config.toml
kernel_size = 3
stem = "deep"
avg_pool_shortcut = false
optimizer = "adamw"
warmup_steps = 1090
Rows from block 4 of a small image classifier, named by matrix and row number. Rows with one number belong to one channel. Each number is 128 + 24 x the weight over its row's rms, rounded and kept within 0 to 255. All counts start at 0. Numbers have three digits each.
After each channel's rows are labels from the 100 images, of 14848, where the channel reaches its highest value: "top examples" is what is common among them. Only what is clearly more common there than usual is listed. The data: gratings and oriented noise at many angles and scales. In brackets: how many of the 100, against the usual share in percent.
# convs0: first 3x3 conv (model.blocks.4.convs.0.weight, 80x80x3x3, standardized in use, each kernel summed), inputs 0-79
# convs1: second 3x3 conv (model.blocks.4.convs.1.weight, 80x80x3x3, standardized in use, transposed, each kernel summed), outputs 0-79

convs0.41:125163120124139169124116126183101179098112098077136094181156102112176152133158106116120121141138128091106150133114144147144147132126119145087101150132117120159104104118125136118098166136117127139161133111121143084174087110130121131136136157
convs1.41:115095139124126136115153081125143128116153128126129134074153152109118162181140121116110156180150101063113112126104156144135114128143120135167096144149112121113110142139124111098101104135164139144102151158112165124111121084164164142137173113
top examples: coarse (70 vs 19.9); dashes (69 vs 16.9)

convs0.3:090141107144157163107109154172102149114184135139120125170125125126134166109149108123143103154107108088145143111137113131164167128138115121125155138103139094147154111063136148125131136097126149170099123119131102100174099125113145174106114110
convs1.3:133146125124106119108150101118186050125137146133106147139098137137100146113100158132106134138101164155134133136093110130168167104089157144116117117119134131111158099099111157109125110081175146126127091159147157089119117158124141144140146134
top examples: noisy (90 vs 29.7); very coarse (56 vs 20.4); sine grating (53 vs 16.6)

convs0.75:086145066151136153067143166171091156134146126116147133167130133152136141110163139184123117157093132113114135138148144144121107139113145153087134164127132094183141126117111134158152167151142135133127108155120109140114116136164126116144110126
convs1.75:087096143145114145122126154126082113070128107101140150157143131117137146133152072144114155111143130122088120126114063148126107093115108114108114088126127099153114156095147141137131153135122138157123137133119121063154180163132140136111105127
top examples: coloured (100 vs 49.8); dashes (55 vs 16.9); stripes at 45 degrees (40 vs 8.6); angle: stripes at 30 degrees (30 vs 8)

convs0.43:114145094152135149104142141184104169140127082109124134169159129121159144133196112158121154154138135105115148138132130137121128133145142156078132175149114111165106125124144121168147168159132119160136122155129111131149087127165122103168117143
convs1.43:090174151118116146098125133157106142085085107091131126155158095122139126132142096111128113144135121126101124143095086137124130124119099082122107081125119103164087134090109145104104171123136128142119152123085107087173135151124143088109122144
top examples: very fine (66 vs 19.6); dashes (48 vs 16.9); stripes at 105 degrees (35 vs 8.2)

convs0.18:114146110116139169102128153160128177109151087123193108162158114109141091114171128138098136145151104141160127142148103136130109142100155111109129131122158088150104118132134157152112164127113134150099115160124108118159126089156131126148068139
convs1.18:146104119160151117156164131139095097105082155112109080124147103107120072160109130124127111156140109178130161118085152152093125120149103123158164104138158137163121148164113157102113115128138109149164123144145113110115081115133113126143158133
top examples: very fine (59 vs 19.6); stripes at 45 degrees (44 vs 8.6); stripes at 60 degrees (41 vs 8.3)

convs0.38:155167101174154167121120169177114171123126146140159122194154119114135106144167101137125123117118099100132160119125119153151112173150127137101136123080128124191121129093136120143136173120124149144097121122119118117150096106144131138132116131
convs1.38:112105110168145143127111140163149117101124163144106126155147122106157091115112120153116123159108067118136134100122134165182101131132095123082157110097086111124128088132125081140148154147118126123112104153112130151129107112124151134072150090
top examples: noisy (97 vs 29.7); windowed patch (48 vs 16.4)

convs0.1:165131130143113199112110164181144160104111138120148113188158100112161112134184128130119120114133128103116120123131126144100113145112131091130096129159140102172128142121118127132162171098132150164132121151093123134168148125149119115109118095
convs1.1:110130125126125081125164084139128157131120163145142138122134110123075132109129154095150091097095137150133141147158123148104104146110169136152172114161121135144174126161137122140140107136153175121083148106150120126101069145142118147157166122
top examples: fine (50 vs 20.1); square grating (43 vs 16.6); stripes at 0 degrees (29 vs 8.5)

convs0.54:106147139140116164141099136168115149083122119135147134184113145153138164117177147126135138127122109089143115112112087098098137151112137093135135169162140095122146143095101134145122153103114167164168162104119095115191119123119130150120129132
convs1.54:131168150064125090078176112133181095141122147147124106150130096129108140115109136097110102107123138146128098155125159091112160130104147131147124122147158127121153125141110157130123124107160129098085105128126168107123144153118141172133144176
top examples: stripes at 135 degrees (47 vs 8.5); dashes (47 vs 16.9); square grating (44 vs 16.6)

convs0.10:109126140149112173135139155164135155129131098132099101177153146172168133133188095141145148129127104144150161103158116102135109120083139125116138100128123120176140065140131136122128159106101132100158131152137143166165133114123132141090114116
convs1.10:151145115167174110113140113111118126168107115173116108126119120166121106138105169126111102113118095156142127121155150118109170140157142119116177129135134144147188126147159142153171129140125096136112092122135117148134108123126160140144174194
top examples: coloured (100 vs 49.8); very fine (84 vs 19.6); dashes (51 vs 16.9); kind: square grating (37 vs 16.6)

convs0.39:116118108152131167087114172151133174098175134111159140164141154138137126122173177126135144155116144085131125099149088150110111145122135118123118186144130103136169136072112135150128141141152150129106132121142111118159110132136130154142099082
convs1.39:116126116148159092107176135155126110098131098127164123142110102163118130126130132127111124145126129199147102129110130106125114114087122100129141082128175096126115149164118155150081124106093160133123110191141125077114124111140129120143101159
top examples: coloured (100 vs 49.8); dashes (62 vs 16.9); stripes at 45 degrees (43 vs 8.6)